Weights of a small CTC audio transcriber.
Model: 8.97M parameters, waveform 16khz input, arch conformer, norm rmsnorm, activation gelu, layers 12, width 192.
Training: 3600 steps, batches of 64.
Data: trained on two synthetic voices taking turns or overlapping, over music, noise or silence, 26041 training examples, 8.8 epochs.
Rows from block 5 of a small CTC audio transcriber, named by matrix and row number. Rows with one number belong to one neuron. Each number is 500 + 50 x the weight over its row's rms, rounded and kept within 0 to 999. All counts start at 0. Numbers have three digits each.
After each neuron's rows are labels from the 100 clips, of 14976, where the neuron reaches its highest value: "responds to" is what is common among them. Only what is clearly more common there than usual is listed. The data: two synthetic voices taking turns or overlapping, over music, noise or silence.
# fc1: first MLP up (model.blocks.5.ff1.fc1.weight, 576x192), inputs 0-191
# fc2: first MLP down (model.blocks.5.ff1.fc2.weight, 192x576, transposed), outputs 0-191

fc1.473:567470604499452487429565454506562499454492460507510507500503595522526489591599459486568485482651437504496544512500508580514499650474585507526619522589520519443525491502482493504502490505443523583465495503446632426499542387504530517500500540544397521520536496492505553517568459533493498511418457495492501380416492495506618487482447492583520463543558511552506523591496470491510499530495493421500459516438479485508406404514493495535497516544495493547455481585586500508500501526558445474504508490567504486616492501530453469514541525492438528392482428468510346540550546443496617479
fc2.473:501401482385481386501515471507466491509485410504460493500500502501503520529494501490501490457521653502505509436499526499501491500499586498509636479521500534499443500508529497495498530500501626489501379495494540504475498554486500466478508512500501542553495523475487456430491500501499493527501500497501501500434449542543515501553368549564504496434500502546504515499552474459500627504502499415499488496502513500500505502466506521488408507497506500504500504495521504464498341500498763421529599542700499502501501499490444502503500575494503544333505498455501340539416504504501472493
responds to: text has "forest"; text has "orange"

fc1.276:523503582500559556485549540582616526505424500478419568364499500495481502439572470471586486457469604541512469523543483512507502490478484482501453518589557549494549497456435512524476494503482531586494543566508499560347504386547519500444507515685501498517511495496540487436504585496507575567504488499549527540525503486443499546476549535474488500502628636505502482440397540507457502478488501409502502440498507497400504521445514506497586507448505510400506499525506484568419553421442534432574496550501548493418594558501461448515496540483498501495495370525398516536590502523523501526
fc2.276:504429499503501572536495313520636505513393506483408502491525500505591485504507547450586541502538464462498540528500496575492545546501504456526496500545489497478528500501478510383516499477500522499519551491522506520500678498501499493480601505484441577412482510503568486520529460498474527567477499624564505501566500537527505490483564543483499508442503512594557495431445510519489496574503561444511515503430497476584494419371500391499507395512481508595499649520480473492448520477480472502513594540451512471529496515552498583382529472483496478520626347528489517536522503547495529455
responds to: text has "repeat"; text has "heavy"

fc1.248:479519517494388553480500498524510513462510564426421413498439443583432428491565499534575516472511499462460593547499494479565621493458596545484462460493526523491506492521506379519500524466591439512502449487486517516498463499454631495515523552540498438411500500366504492550518491501491498578506579481507440513472530499426506602446498580531517360550500495547498500510536493553437502618479452505456505663551438439500512562401501498475493501383491500585552500500507504608493519409503495483504541500446547501602537554497494500530548496480588532516436491491492488467515509433474358545
fc2.248:399509640507477499521643500499502583488465499323328442501354508509370495473500670493515489545417495500496533499504476509577499502545530544508536499487484480446548496601500494527526489481479513502473502505464501494498511571511493465611454492527500374497499509431597426499477432499489508589507500500498514480502502500480499528535500513507513494630498500410500501500489501692507496490503500500471454569503529447487487477455439414409558496487498503529328500531431523559499519497488562502507553467554504529500463503499585500501500489502572500489515506500518500474526544509495500500
responds to: text has "repeat"

fc1.301:491620440563431502589602575437487467482472524507501525481570471485467496466470500433586504438500409559487495483565495518506500479515548487504486502481419387501498488500582522503466574634508505483567488449433490500533495530500465493519510484493527495593502516532507540484598591399533482495490534539479510520497515443447497547433500571521436496400484505573537301500415485516412426546494499462503496507413503476500485482405497472448606505497551522400509494476477505545593502498568486497473388474425449565496500444500403515497450533489500501410456497482402503529621470599445563505
fc2.301:404501499560336476527494488526501463498501526609554505502548493499433437480479474485580499435484478485377492512501547502491511516521427497503380491502535508499509539463547502485422508530513539501517511502500490504545500509492483499526508500465515480492501509500496473508530503469490544499507482527495525500499500540385501456494566510529480485547527511493641300418327501515495502570497568351493487499515466501500465503511501339528535500492502499489501498498504435513498496517510459499499502280499498500496460396523495534498445467500456502317480496503465510509669499525474572509
responds to: text has "shiny"; text has "driver"

fc1.277:513434586450483505530510458502503437581500495617508513508524637496427506394500547470507470502441387500512386473575500513495518556456498505499452512553496466548411509583506533485478501410580533416445520490454512505503499488506511599507595493505510474580499461453586406520513457504487502443516515365497506421502513398316520479453512473427488565535497501436503490502496515610496499513505504505473501460504548547434431422470325518497448499466462503371480519483503500499409497587500482515530487503484496526462505415505498496423455536517505501486504350492521540489532546495448499563
fc2.277:499506481518487514651472487517454501500492500488501498535504496490420516492497507550521500586390500500502615500410500407458639479424533628483547492538500494578500499506499509520500478384324495510479458485488509507482505380562508502516487501489460501490508401497612500554528500269468441454471506499421523519478353500400522466502501572507550466616537663500502425495502503564542498500498503501495454540498499476500472500501462500499480501501465500496544500405513621491500439495497345547500476525516500522501500474518504509515508513460498465494429501485503500497500508481528482482
responds to: text has "usual"

fc1.430:506532504485496497451512420449588531526500477600497438495555509494480621489501495471475473508537569558547503470528501415507397523501495530443460505514547503469423500556616362521410473539500506522553536485675498604538516324383499521497540580565493515475494516521590367392537502572403461506505512519496499522569386438502522544499513572499473486495537509510507497482546484466509473508529480402465529540516486412497553498500494477440452512555511490496475471469514460481550445493524462516489500518488525528480532576451403501499483510495410493429417549471499412624481564438499528426
fc2.430:515467631533503518390504477578491569518509501513499500498497472509455476499498411458479500584486531498509504514522523477496497527369480544502508440475471533527491510483502510486338642475644401505405475505566487499484491358406487475497448469500493502455512596501538497474507504504481496503320390486513508500436520457522501502439497509441499470572572513474420435515523483452501467510633520449518498510474502498502508499439502547525432351495503532428517515482459436511529527506489492503485513537442665495503549327508435510503506527534501527500450503476448479471514528551492487576
responds to: text has "station"

fc1.228:504491509492382497519475521515578498485439484501473525484513412477604497512596490505541493463453522519485431412589517496448500510553407499553504509501463582535465493480483444500503340527495553412488578505475513495553609562583526484506507565500470548513500560506499605546389430499504511545489526500546502529573518500498489498497527531572500496610499615426487451539489490512526529498445517546501545432340485513499529428558500574440505472468520500505496515544529469594473503438522575510434530631403465443500530575657324555501545496501493535531503478498510514506420511499498506541
fc2.228:502485493490451464428530366494527498539501493514434489500535470497510527506538383443430439449576545539490501490510516490473507575470475512436537459523499499494465433547440495489497495497471499439413458500498453514446494550467458546508500500544507500497427546508455536501498430500554663531577571507499512618506502507431522433439528540445595553498496540493477381490501503496518454499496513500449634412508526395500579476514475657460690508458470496376480498474550506440337529473531616558598520491553498540526483523546524493505472521520561575456485497502542511465473425444492497509
responds to: text has "above"

fc1.482:500465525519500355504485502503412421571494486567492530502564370516673492497578462490585495517557503468397385502556459489492499558542477533480456390534501467511489502509461471446523516540377455478506533527454461498510459501559452506502467523529548501462576493526358496528499482496475504458443358488377507496530485405557546517506467602401520469552442545521453475508511444498488556536480486494419522401502526494501499492494498587443483540500478479452497504422468457435470556500513556509434584584503497474590501505500498571594547510498497500451507511489398534497525605499385499510
fc2.482:386488496538493463509500491621503516504534508524500487465471505413633500508557501513467490432498534396502509546595573500444507508488478494499433512488481487612511490565501451496462497564446502420504485500482445495490530538428479503491501499499455333473533517441486357494486575554460485440440541488432500505389401498498586485389536495496498500420490468468556507486543602535497392537504471527505507397460503502397515513554599470339470500596474450466498467456494494501504503635483490452549495367502420500568568519504510502561461498525519468519498487516508500495493506609464511555
responds to: text has "cup"

fc1.136:619472468487449525499529474465535516459381570499416494500485483509528497478486605483570603468549583586469528565458526475505460497495499430388470515546493510502498499499505494442514502548478474551387503449635509428463475506493497547489526498404503500496542496555462448506431568516517537487509496577613451564494490492498502459505495564496508432411501601575505580500500462498534418416449483505527467488611354547419505527505550499508512637504522502498558487504498481499479501484477484493500513551379471541467390571540574462470512527389508600494531400356473497500497473495429499502
fc2.136:503511346467483512489501500510486502375370585499507409501316519497523604493503588358461500500647501511500472494499499498495493498489502499446497488500655500495529436501499501498500497507509442500501499503524499492500499645481472487526475629500485500504548479506499459530500502550570417498378592522601497560511498500491489500495502492385553515537454500499421569511500504484502488483495468500490509501497483506506510502495501506499504493534641458409500492504472537523501486506500499382502501498383472502583500504561494514501501500274546499494498499426427500506505474500456502500
responds to: text has "above"

fc1.171:477499498501470383518569497497463547515441594531638435484594498496454500492436511406552500503501498445507523489527547474496578491501527529500520576511513499466461469555502555590486458639510462457566544541454528494532467455689504577484479500578557639504509500496559497530502575477381529442624527509486486428408510501404555580444481507506508498510557458485398383501484482532463493496496549490502508424534504511447495473475431535435522499508444399449545514475526461522510496505535455523500408504467522483555530460601505498500467512512488516428452479465486464511500429465376475630
fc2.171:497524541509519503548480499499420500483456536647679451531478500467487619500493497506497503500500492482384612466498502501551501560459537492497550561510465482500606500503460507444502500512495500504516502500545501440502444455680469441558471500545515444483426478513482413611561500509490470507505495493514465512419501514498479467447540678500538476499501457469563524492506470464506514470425489499493460516420500491546460507505500577500620485577532465494499483453547537500536524508497502536498368455540479551510517492499501433548462447428431490508582504528716505504501517500648442534
responds to: text has "shiny"

fc1.488:319465514446542446456520519393527450400500492512527494485477574465460503484496479511500481520559475487509294422484500549525498526494547406588502436409435574473555495587524539514468480506410538382431482520534510568519510491466576466502498477469530497488484490499413501520530563499507545498544505501472712498477485482534444535526477486523498493496535500508500500477611387500363507508453457565513423470496426488540502464501562542501527459495509523549500457597501528509520473427506432490457498499481551503446500498498563503423513510496461514560334482457499436496507473497497477578
fc2.488:418503412507373357498497601532484548539499508592499521501558423508466495499511511501468508558412500476504420495441501500346498419502499500467475566507535488501488476499500530415416499500477500500498498321573527383497449499499509500499524545383499482503514496520469500485502507410505524500340476563475494497500437459501472515560519500502641445496503591501429535500458504498413499519505502503561455599501585415516619523437524422480501493506509497503499498500525484495464472501439492537464500605505500515378511608505591497408501484488559524506500500445488497500502602428454495500
responds to: text has "forest"

fc1.352:493479518459466450394511561434549544501494512490633549511575567508660555458493486464527462488501476497494574500493566559398510540500460577467500459516588490476512582530502550495482574402451473490504377418463532499451502484493615501498489499431500500495505595442561598521500600443508495509572530516496573580477546496549440389501377479483497429500515480430485505388539518513479461480501502514433514495541414460535515499557477607493481493599501492524540481498426522528563540487494494486541463500378568485508598381502489446503481509479570603492499446454559542516582488500501458525
fc2.352:500500505500532502409513499498402494581499493513354511474487491503497485499517500542486566501496505495497551562500492401469468360453539503481517503488537598372466487461573539598506461473496454433501587504555494507576545563500513351506516512500451513625491493402392490445503494482470478502447511500519502395502452495504499509512503708536556551489458452473491444692566575476583463475480422464568518427478460541493519428431500499502509504446500436503500496478582499491485452500531515496492487476492563500495484477523497527493540470529507500528467475489500497493497576500679503438
responds to: text has "forest"

fc1.127:568592561513418501499500392574472549505473504510483416570515505500506467489506517498504499497443560534458497487505444369576466488437520557373512498435506569493494442553524533342498566579506495471512621489491564521481501475437512508522500554448499357435505514430483456482534513609557587560505500646464512515582515491516488419452494494468498486515492566504516423530500664573497501542559547508497502509489501463459570547479500477441463497544497470519593500490503503504598557567588479518500461542505477577507588436482436493502534503540500562372498518459552551590492448528526484482
fc2.127:457540548495455495513512451527511504465499499493500468534411473359508484479511451552513501509439501588502503508539624432496496455504506499447533453494552448467410506500574530489412574445515498567500518497387505498473501506485555482500517559486486436492454495493481470487532528442651506513470601431440499466501550557510470526472543500490528500446643569523511479536530516570500501532450584495546489499473493476515532501499412459465445524703451475499480563503561499445468521650402487454557497496509498520595536497388459540472550442521509498352622537449496615572526519497486467470
responds to: text has "teacher"; text has "beach"

fc1.101:483423413520497499403503493547461468485540519458519500356502349505451579491499504486451553516530507482472511515532512502484506523515541449504695499522489440647524507529477536493557503500497564456423607484506535461514509536429488535498421551621580537438544522428485498496438442473530496466496496500492332511522497502507519480481486569515490532488473476498499460504516605502505508569534497499484491499496507521534500497494499391417453550295573446489479454500501481437588450539481502497501470548495490500435493500500495519535518471502519608498538501500491510503539708494472502544
fc2.101:495503500523513500502511491498501575585517504492487497312545601536532538483490478507487428566501534532520500560540503503439576497509362498497578504509482489500504481499496545662477467507502531446498510500454527494471611565532509506527480596502478442502537513488538515496476509519498512443521500530407498485493494458501574500498489498505501503491587528500467490500458414450414499424436500487466422537568501596521430460388504462448471421243512505409549507467486477482492471616549503625466483510502499482498487436521517488491547455468508500503486556491465454492495624470655546485
responds to: text has "forest"

fc1.133:664488576431416573594504450492510519495504640409507480544585402468498475456516495433565553496469430499445523382564469531435500483386500613505501501493500483496502509505554578491459524503509511574491522559551496485489509486494477423497483459491503499470568426506454512483499500455443571475484591513500500415501618541656411496499443535517487652501463472455502515499496475517498548459508472478460512499500401516510563515636508501484420544522505456577476570479496416501503500523540529488513635500403513496465571512480519481508525500574541511459500502589543480581534522541533462518
fc2.133:534500507507487502447525499483505480492500483565501435501497503541497425478527424501526498500511457484467349504556477481498675547491497579582470487503459556498507491500461494525473493499443671405426528491500546457499534578525552481662590500460512321527496362511490514507508498467497530498496520504446497481548490516501447498538455500404500556483501508503510446499486482619530607559650405513610530480516544486440491497500620519501571528531563475493500434501500499507465510500428501405518500502491521582410504398481415491569503490509500501533525513503483495436436584508503499495
responds to: text has "search"

fc1.63:625509576229495473550496466593504542518540498504501571555503459513493474590526514444510508487548484480487614483539500515528501491507504461428497471382531606449499500466511499548521541458515522503500525505407521530610453439500502489513362555499438442530514517542455503431514448486460468465525488548501532420498515504499415541505557455545500475449617481530430488480497498497439509496529565501390506428489490516481494552567499500448510494515463544578495485566526507469495431425555454501496501508523502517665483519508470501406567484494519498507459364508543598474518581502475531550
fc2.63:510400500500500519494335500501503497472637536493505557466518539486500532495499501505499453499442499497524510485519508288510500456498483516493502501474634382511502503499496532497568517493491499499428517358491496541499608488509544501504502505495430476471481491493501438500494499422497500503503513436512500490400497523499400516487534500496493497470530500406498329503500456491509483584552521500501475503521470557490583510332501491509499616634520550569538507479515591505487500370435473501476510518532391500579443419500503500497503500500480500529468484500542533367495494500409522593
responds to: text has "forest"

fc1.163:494502498500500499537518500570442506478485405499489482503505519500601441501507454401489455582507495469602577543530504576531492481447520530513500528516487529494506473495500545500588504447517495524544577441476563518590530506435579501463573480633546500490409502576484503474630442507570401402522468519521417494530501546402490482528543464442569470489556485503500501599522385440416499594477500473507445584538514501441499505582483458501485489377564539550476500533594643502596530520526409500552507639482469563498432470528511427489556502551494499498502484509469416464462503572492532607
fc2.163:499539572536504572493508500460469501533352422488484542511500447499579418477587487495515496453454495485500399510509504378498476496650561503498521643452501470420437552481504495494489493491608458547497524500501451501499626492347375498499432496437532491538478501480535483418440495499491398505500497499578497501487488513464539499497422502485605536475519451485408483464508400501523597501533497383520389579532518493500479473500499509491465501362497494413521481500500497501512504376493501445490430503544495563510503520541499479442539559635526593514499529495563515499501465502557531482
responds to: text has "feather"; text has "measure"

fc1.497:499440477477528503452449423483545521453455497507434565512584494381485490468466500501447552634521470498636561408371516511499505392478565495527467491523501442543502499535556635506434532497488418544504507468505484605493578417529524507508513550518482516496513504502536557494519541524475475446489501548384593530482362441436545540398469499452502454508534498400613486504527578536472495466501487487536365543521516511495399539497498444457622500473516471487549547500518498500514500554496573573440430502501512462496469522473466569561525617459501557550508482390513394499506501500502492515
fc2.497:489510514499491392493498511505592499504477544496490456560676508500505496400574564432531514506508485470497542503500481494495569579392501469410495457563468507475515437581545497530450490541422503503484562491516500497485572497539525506471494533556504506349485507490503644498504616489504489521507500513394424484498455567501511515513615504468491500436515503499599540505501489711505507464452507368515497470500500544536494501499516435507649548522500498499417506500502490489499552491576451506501421469511484460454612504396448494500500448493482484497504453398526522473490414500631500503
responds to: text has "timer"; text has "shiny"

fc1.75:503443501571495544508494497498499476402467487471606499506434636498564497528485476499469494539527511545500416504506503498490419513495607519503530505508468500562521512527495513500490497490490519498468622505625500567431469459492506498516464636503528495621475524512504503399455600502464492535524515531474500499594502560492493510590546500490567407399555362505469517487492426501606486507394568593486482489519500462502500489538533516582480453508488473544501507512546530392511555500419406499494509556501490500669481496507497528483631508544507615463458471506532500524673500547570504499
fc2.75:505499502500501494792500500500515503500526499475502501501438624500598500508500497492500358522500503500582499501506508602496447479500500512466500571506500498500502414500500502500513496505498502389500500500498498666494500539500500599508501498557549500499431500500501491384500501500500509500500469500498644499486497500501501499507612500496499398523556501472450503500385424500501601572497522467524420539501498462562505685500500500501385502513639517493531500459500535507506511429500502477499507499491501387534519509499500540501502500496366500460498496505464466499548380512497500488
responds to: text has "feather"

fc1.242:508496670443512535482500466481506483500570593510503505565506500532421470496496491491461583541490500491454607528484421488439519500504448478504498509563369538512470411530441501489497579463573494521534490503474510411563556451520439492500506502474474494529482472522559513343525487492501475475446527495573618485501481532480504603512414497498493450630496533479493443428469468492449500553464543489485519402490429500528489519496556478497440512508515549513536659452498543424537404525496438406532348500499503600452484495502492481501502500515540503483404480498500507498504497476273497519
fc2.242:535498465450475500491507500475513452503503501515499578500472521500568505500499503550521500449500408497611498501524507492469500500489497501500536552498470505484499497493508467495482500549495475658588497500487477438498490492502502510505500659496596497541503533498438388501401493538498480455439449518313506499389501498456474494500494506459499500572500441488501500500672497344476372472388485492481502508491485495505607444322504510500492482537500606500463500499494511493557500514494497623347511504498531485471463526469429604576500501506440496503500487617591519469505502541501475433
responds to: text has "station"; text has "kitchen"

fc1.560:542502532546452551464417508503495510512481377486495492544502439503452477495522614459437522396523528529500472568535507503448502503504560569496494499358487448500478499486501504506443579500446503552489496589413521540548497477485518505500499613499555499539443508567519532520571690423455499494508500483474500383525449499517561438495509498589565560537450614514480585500335501537478401562483480498586500500528494502484421590528459625494465404447541503493479601512490501434500617527553512500504500522531568570527444558495465490520430448466499627517503453500499497541541472504478495516
fc2.560:484500526495500500500499498509500500500499500499376500637500500480469426514500599499510499500536441529394460499531503500500473500500501527500500480493512500496474500500500500500350623483500500532351500501393500503500489500478500500600527500499500468500500500601501499586500640414500500506500500500488500358500500500500500427455518500509500500500374497500525523525272501500500500733499247473500501542477498499500415500534530513500500415500437500497501496562501500500500500495534500458500497500617500500504500500500500501500500444500500500500500500500500494501500500613500500499
responds to: text has "search"

fc1.500:502565480509605361496474471522458456427470485426503508455541499501486492473397478498562500516565500595523510479434498403389507501574481485502539434492542498564511432506563497510502501470497496462561412587513459521459493498510488469492500442563415451473511465500605463433486504552505516502513517501474501506678560510416482595557528514531493441554539464510501346589463505500510415589517472447493527519521444481453486527438413431505416493459463474459626438500498507514538497500456494575499484575472452522533499478498532570501505497546436471586470498496527666396401485523516482422
fc2.500:501493610497490497489504420500531619572630507492465501542503514434476477454500493529508499520498488528499621502489500639618364524373602496431500440499516449468499359510483501537539515502498475503498493437563510488552474499508628500497500482526467502537431499475500521483511501435473507315500497372473469524446500553498500350499479483596493495495505419503504499408491500542523521533536509370501512414479528536506510496542571559443492450501546493492480507520500458496472568518478336500545502504514535493528516420508500503500524548508399476507505528543477403501420479506506475518
responds to: text has "station"; text has "kitchen"

fc1.189:343442556476515470442518499483504470503588459446500515513500501643496518496467480436462628548494454529432547531533459476566500528491559480492508440495489487499520487500499505523538605509502500468505539500412489482480501408472506550451491522603463501526504515500475491595507538500507406583499658506481569550578516488467492494396584500457485387519511528517537501483501416504498505559529484498479491521485407462497572500613473553500500623443413511488505462451500500451502494473627499498564364592556493657450548493479597553457600470497541465503497483515509487499519431523447570501
fc2.189:483501634462400499500499500500500448499500499472498376501500501697500499501526504500475501510532500500498501492556342503505500500525466501500492496500499500420558502494496506501500413455457500500504498498429501498499475466509500535471433662578440499498498477490500473639493500471497334583515500496524500592561574507535502497499554502491493499506500552501501489499554376483503605514523498413500550467456487502499381500508496503516499733494500499494501499500500479500499495499500521500500377466462436500304500500574496528499514500500478354501545500563501500500502504501497500502
responds to: text has "slept"

fc1.266:604632554532484444440499566509507501393598499506493431463510456494474409544474446470514491500414501530596512604475505477526500499642511536495605459475378500523461619521536488502500500430513458533528408463469487507440500648502485529465523510613407478414427637500527447513516530488393518500462467493493484462438504561512559525492553508475502502478520407433559460518502473623429509585490492536559467501504496466502407509540498500414507492447496383460494520512454546578447500499458423500491569417506551474461501494514492469502500500482488478491479548505531598436493505489561454500
fc2.266:575501512464409561492525476626524476556493467507501498499608499521486495516500513587507511488500519562503616499520499365565510469500380412530602480412494489669457354521474498480574463385493507492513532506506420578512538468549468482548467493508500489509478538458516500532500331500629468547442611501497506496485482418419500492504488476497544457498516524500500501504511471486524475486472465457465533501507499508520515530589497512559472503593586522508472422547509497493442482493508475493501600500601501503500511401525515521584562455500500498500447500505431515472631359497501577510
responds to: text has "usual"

fc1.120:500556564521577582538526496539522523474538487500498497482479458528558497576445450486619551483584473506509498439459501500508460511446500501477597523522455487485400497566518516505500490527483501495449535524502557437578486504553439592429522503376498470519571537574504691422500531501524552594481488564533451488585519552453491531432461493467539536500423628499501485503523530504500508504410595518526512510492499463512484514507498391657449555465462542407498474483558462502502540458381515453495506483319435501517394488493528448421532497553499478502481558502505506462513578424497503404
fc2.120:501479499501523623498501507500480555500602500452500500500500663474495501557456422500500501500499500499500483501500608525500447479500632493495500691613500446504499500522499458499500502499500501500586537504500500494500508502500497500501500688498500502505500500497253500463496500439496465506514500500500522206624501507501493500482500512500500467499501500500501500499505474500500500500395338509500501499600493500500497548500497433502474500500500500501500433548505500507505528440479499500498354499505417508500487449500577500498500500488500499511501489515500500500504497500501499500
responds to: text has "feather"

fc1.328:498531499509493499449454462628485495500530500564500444501547499451415441537427451433506500675507466505498450662568499625538498410441447496419477583462538529500499489492475475471379523544577490492466525408500491497524518491528510507500490496501493450464566505511458455484501500451479517584502516561504518490499489500505512596499528349493482386478400495427462478529524501488513603595469491412435507479500475437556500534497504575509500500524492498512511502522500417372514609494494418493501478398498416495484458465425503494504559341493490495525529439467500596559433450536497514486
fc2.328:458536495500515465500500490525506567504500486443494500521504496371518501516499488389504471631431499531527535544457505498440448442500504458509452435506484498512496512487500533542497511439372510519504530582500473508590480510400566499593502502538500361581454522470489499493506592499466512485483480451495502501508498396492563700578537552538552504444673511500492498503501535502509558550504513507499491516500509382618636506487418375514502500499500601536551503500454548490444499480506479576493515500501507507506450499504394500506471463515463495379509500507404620562586455466499500470
responds to: text has "teacher"; text has "beach"

fc1.107:524465484487597486468470444505499510501545499507336498514462524591485492426428519514500500452516525635395479505473526524500499523494502417553555492499494514463390516546388434574484520536366502483498496497509518531592451396493435526502396503502481516505511433520509501534487498495525502469534461513536496528558596499498473520504416505534506411458499542496579502499486581508406591369489415502510457471499508459545468478416492470585526519508442516557528429464492541409497466493508411561494678641501502508478469510534541495521498465607462507463368496496500438489526516561448512452
fc2.107:486528481501676570522500578478518566423476525499433464539584453583341543505482571534501504493502514538271449539489500533408522497490625493501465496499562471515590561414482496540500502494481506499497622575519475500551541499505466465481431470450329511529500519516501515476498462413501501499496499491551585523533495513473510500499373511480521500476501507388520619493509499524438472533501501501398503501497479442423571562485484450483489504500504510500501493569472533496456502467545506498463519457449455537530474362476431501498522496568414500521501583560479502433500496429501493495
responds to: text has "repeat"; text has "window"

fc1.187:538502484419489632512497495499485501483511519395515497512500529602507470583522514482559504498502435503535486517498485463529492544492506469514558546457487533412572544499544572612483482492500681552495689434477535507479509507471489518500458495444468501500462556433498635508485562595534498465377506476501486424420523498537515600500442463484538487516629510547461503525500527517485462500434458530628542502491393500445500525529504470536506451512541409472503509489582499656501522497423543499499471520495513524530497490486493479498487442329452523496511547469524496522498419500530569607
fc2.187:500495504522499500499503500500500538500498499417470499501519592704500496501545500503500500501501500500500211498499500499552500501500785517498500492500500737500500500500500509525500500500500500514509501357500501501452501502500500500500502507500450501685500509350501500500500584507542500500494469410500499500479501501494508547516499500499500505501524500505426500500500500498496493505499501506500587500503516509457500501495500496501500500400507500484431500501500500606500516500500500502499512540500498509498502438500500501501467487499500500500500539514500500501502500305500499500
responds to: text has "feather"

fc1.89:510462498553487476517480403500504544522482546500517503492485392486650451520557529498502493559463505513369630437500313466547489489548552586498557440490492584482499544473505427500509543507500522493543488500442530588553449500563494451464479581457441433480488531488498449488519502572415537556458542506498501562509446423506491521497459334364527578513511532569514520501485501565500568498500480526495525444510487516469501539503519504594537447481557551615548420506495565476560485505382493515560484546501452531578541501558506600499517476513506500506659516466574542501500430559486520510
fc2.89:495526487582436468500543507500504653488501506557491490498502505529504500514556500482506523487468478527470449498505503596500498527462517568562500491474547492570506500540488467510495566482553516401500580496501505492509492645500551397544482671490465521496502442515498509445500490497537500521490492415538604401627515400425412488522510308525522490463462499505500489500556550492500498500499524414506479544430500490574514500496501499470489502501500497618518639499499483499483564599500510477548460527352418503500499487500532509579538481499500405407499496514501414673547457416500498503
responds to: text has "teacher"

fc1.218:412529448489536479414489550500510350499545499515512572567493588496478517436524503507500555537496557499475387500550502484392505499504443502665480482571485522503499535514495471481476558454292560489566470551480533524447496435495484488489519499483449502384520506454560491490505630495507523502401548472491473536500494513447506498500466500489539559502542478411520480501501511565527492456456551403551471449502462533507422523514493436402444514505492536457501480484490506528497514574567489460499538508515507484622509626526523500496500547633485501492369602456500404626546489476501468565
fc2.218:504547501444497446503500498500553502557500502500580500523500565500500574500500500501500502501481524500602465500592408500496408500476364465515500449573500420500500500544500500500374473500500498416500496539523500398420516435469500445500399583500505487501500500500564559496627446533459497594688421436495566530501500503500500419500500515568500461523500587355456500500500463500402606492501490500476436500384500500501500500380500500518499500500481450571518500500500515501370499455555593500521543452500600495363404500500405500500504515429499500420465428528500500525543505504424501503
responds to: text has "cup"

fc1.444:490415582572499479442508478492494481417494601463516470628514490505493494516469473500465541485512501478500443534368513510500482655423498499501482579601600441560523501497499393498509492619412526381461455518580436499463479491488515514688471472604471570480493496499543578491524489497500531541481492499495491512490528526499493508505395501496558487484484642545507503504553644476420507516484549529479438427476498500508472532496483481411495379521469521508496499476500428449625644497401448522500479499512495500508555499545531538536509431512453524505509516456511489505501511493499586498
fc2.444:481498490499596527549565394503499504504574434439483418487586503518500463503513488561451482505490500497493474499500543513352499546500489547511561519515507503522500543596549491506481569489508493500473525542497503439588484502511508500484498486517330517518509497412500504500495513507575490568570632500425526468546484513502492611609411501423583725521497572392500448515490680510487561517408500592501517500477500501463477475413420485504500578490492542509586501503509516535480525494486478461502505503551499613517541504501526406518510490467511520480500520495501502478450464486612392502
responds to: text has "shiny"

fc1.95:491466508488429493511503504508511527501514460472484537498486468454456500547500521437538597418500416551495509491497582492611454500601554500518629462399485493482481424476520490528508498480507503552487619414480487550481489514483467510568470708463537499596440493507450469516548466516427533502465601487473523501547502585494393476473430501458640554541521442512495466503448539495500546491430435488497513525496515500492469501405505489484501644502544541500503490479431501551554476530466439486505501498495511546520513482500519388499412540422237497523459492496489518466498487532498493554
fc2.95:500500501501480501531500497500502532502500501500493501500500500488500500501404500500503501501488393500501500500513500501545500500500604556500499504475499500501500464500500458500500502495500500499500656235500500544445483452501501500544500566498500501500500500499293442499501500500461500499494620430515500499500502500500500500499498500500500508500501515501502499510499502500500501500499500499642500500685500440500500500499500514499492624499500579500497500500500500500495500492498500500499508500500500500304500351500500500558500501500168496518497558505500500501503500500493499455
responds to: text has "feather"; thin (high-pass)